{"dataset": "pixel-art sprites of 400 made-up characters on tiled backdrops", "depths": [9, 9], "kernel_size": 3, "avg_pool_shortcut": false, "cautious_weight_decay": true, "steps": 22600}
Rows from block 10 of a small multi-label image tagger, named by matrix and row number. Rows with one number belong to one channel. Each number is 128 + 32 x the weight over its row's rms, rounded and kept within 0 to 255. All counts start at 0. Numbers have three digits each.
After each channel's rows are labels from the 100 images, of 14976, where the channel reaches its highest value: "strongest on" is what is common among them; "peak on" is the class under the peak. Only what is clearly more common there than usual is listed. The data: pixel-art sprites of 400 made-up characters on tiled backdrops.
# convs0: first 3x3 conv (model.blocks.10.convs.0.weight, 128x128x3x3, standardized in use, each kernel summed), inputs 0-127
# convs1: second 3x3 conv (model.blocks.10.convs.1.weight, 128x128x3x3, standardized in use, transposed, each kernel summed), outputs 0-127

convs0.77:116100092197129205121130112125160138245141180168131096123145177141077157095143158122118119181160110101145095129190039119109137101136154153118135119181133105126136096125134101135136141088121095121124087109138112120130100108114112089128115157138111119182145091173122069135163075100170118141126119127166136164136155094041139135074138141140063067150128161113091086142112124133198125146099
convs1.77:117124120166012126149089112150135138204176137134169130128080165086148211133150139103102071115101111146109164101142108136163135132130104111102149123121133120076154186109072165102177130049132138110107101213161155163164131137120109063138156169135128099122106159144137177091140077123190081119151149132156121123151099157106126124079136115143130136105166085128118110120164096130146108198105
strongest on: black
peak on: sprite

convs0.40:114125107209113151122144123131155087117110078159102071111094116154082119161092151168125165130164139053083110186205092104146094094104131106091097096158126135125113069091121099114061078091070125103098109158139157175106136120144105130140201137117115094137127116104145096126126165172134126116143098147155123119104099221122140108154096221111140121106142160141105099149170180139101162149165
convs1.40:084151147100097164158107149070192131146139131170164166145120148122164106066163119016143133099117098158118138056062141093088102138127129128129134157090128068104107121127109128118122142157113144162188131173090150105139102197141131142140081121123130088140111139137125086132117120151068161119117150121068162117133125083138061199103155167172134122082143148149138153184106140133115081176066
strongest on: black
peak on: sprite

convs0.78:118158144088120114146200146127070125161147119095139138122127140133119201152179163157133138101080074162085114131109112138161124142137140109166163149179126080185118144125139116127081141056144141149133106110118139000137104120148157120158120078128138140127128099102176103086159109120090158154135153102086122137170130138114115145140098136134156198144125175120105090135191094113128170137088
convs1.78:166139124181104146137161135135106144130112157155116161128180046097143089075101188147112117128105072118155138161123105146155151132140149138158114127184119112154147110020132115125118110134112117148103156158138117017019197146106121141177139111140104147131134136132137100155171185149171121136124128078097124093148137076151090108145141197164161162119138119119153135141162053121117132145139
strongest on: black; lower left
peak on: sprite

convs0.66:123154118075149155144122062112046105160126169155096184158135109125132106128106102137138138126106142162160126124164141125116062132111145094160145118162036180153160139089059104090103127128108163125129046125207110165122135138125174228121122143148034150119085142131108123157131123124139157135115135086132152152128128149135121137159083068174176102108127104122152121107085114086120177150158
convs1.66:149038095150137126053153134165134145096152076129132156142133138109097122071071098174151143097155146115173087167170133148184109139149143159153110120141157145110114163136124106114133127069023118143136125108066122207163175132045134072129168153146143132112140121104102118138140147076118064091124133167140106095151172159094105135105160138101109144182145118159194133118128157169122120122154
strongest on: red
peak on: sprite

convs0.83:141163141062178126106112145203110114140045102135166105159101190124126116128106143134101150128074142119140170042110188142129139116118122144134154096127096086154143162097087097146118126081155076166124108179130184127105080066131122163095128165145131179127132087147103142117164147170159109082102120128089133126149155010123122091120102108148125145120114155117133166126112162200161135175157
convs1.83:105146160198182137113213122182151164109186121141134157122109178123117098130104068128158140159185148118155112159097128109118138100161140092066150146098147171160195133083127186103148128115098177131183161193124157167162154151144175113172149135123128130145157171120106088141096100081124188170145127143133154135155111080152142139160177140076074164113122154141140094156166174113118175134173
strongest on: black
peak on: sprite

convs0.123:118132060114164163110144140127097190123131111156142084197115127116166117135122136125105156124110158132103201138163131147012140111150098129136096153079173163129181179083151162112172107108178155098097141125088133073177129070136102206094135110124133169145092195111123144146107150091123139113096105116163091086173156093105132122137156148106061133100089164094154123144107181150152151144129
convs1.123:206075126135078136114126114130126080127126142106131120143130075087135115072084101068122084117112131085131139115115180108140100031062128113065147112079159070125141145146051089111086158092121130135155143147140118127137167175104128100126115109135145141134119113073090134114087123104100130155123115120111137103108100070125113160094142093112113114124239075106157078080086103138191131110126
strongest on: red; white
peak on: sprite

convs0.70:101128167000124147139116129145135127158100150131134161131130170173106153183115158154113157150105086156172149113153124123068128161141130133143127152138096117127150102068136164143053084061096133162131104126123094138137079150136131166082118105083131157109160118154150148112111164132132121117135140139113098093112090094095114153186128100111086212135081126136115151132112172137105119108115
convs1.70:113126107092143147137132131149152127089152107135137154099142144110140139191138127166222079107164176129131127241182128112184146108148081143112126139124139159099113148114171137134083141111118129103136131220124128123054144119116131090117174202114109125102167140149123110130193093119160149140109164150154129171136133173179119114103166100161147148163155060128127079131084159125127062096062
strongest on: red; purple
peak on: sprite

convs0.100:116095122226108160095149119119153129224118140157105070129107149099160121123122159161119196189151153115125136186204094104136152081104124181107115101145103104101159078143110080162046178051107136171109130160109143148106125133117156091144120167097099103151146127140084127117156106127178103122105102081129079160136128156120104101121110170105105170131129135123120090104099155108198109154096
convs1.100:099144124160181184132082165062119129204115146175146106157079151127132095156160121101097086089128141141129102122043151126110166162096142157085144150105171091069129117084059132101167094093113114139153128187152147104090110128136114117128113111161141105146104158150143112141129092120168176086129139149114174070111127104133075142158122109184143103083149122133099124143112080112093206217090
strongest on: black
peak on: sprite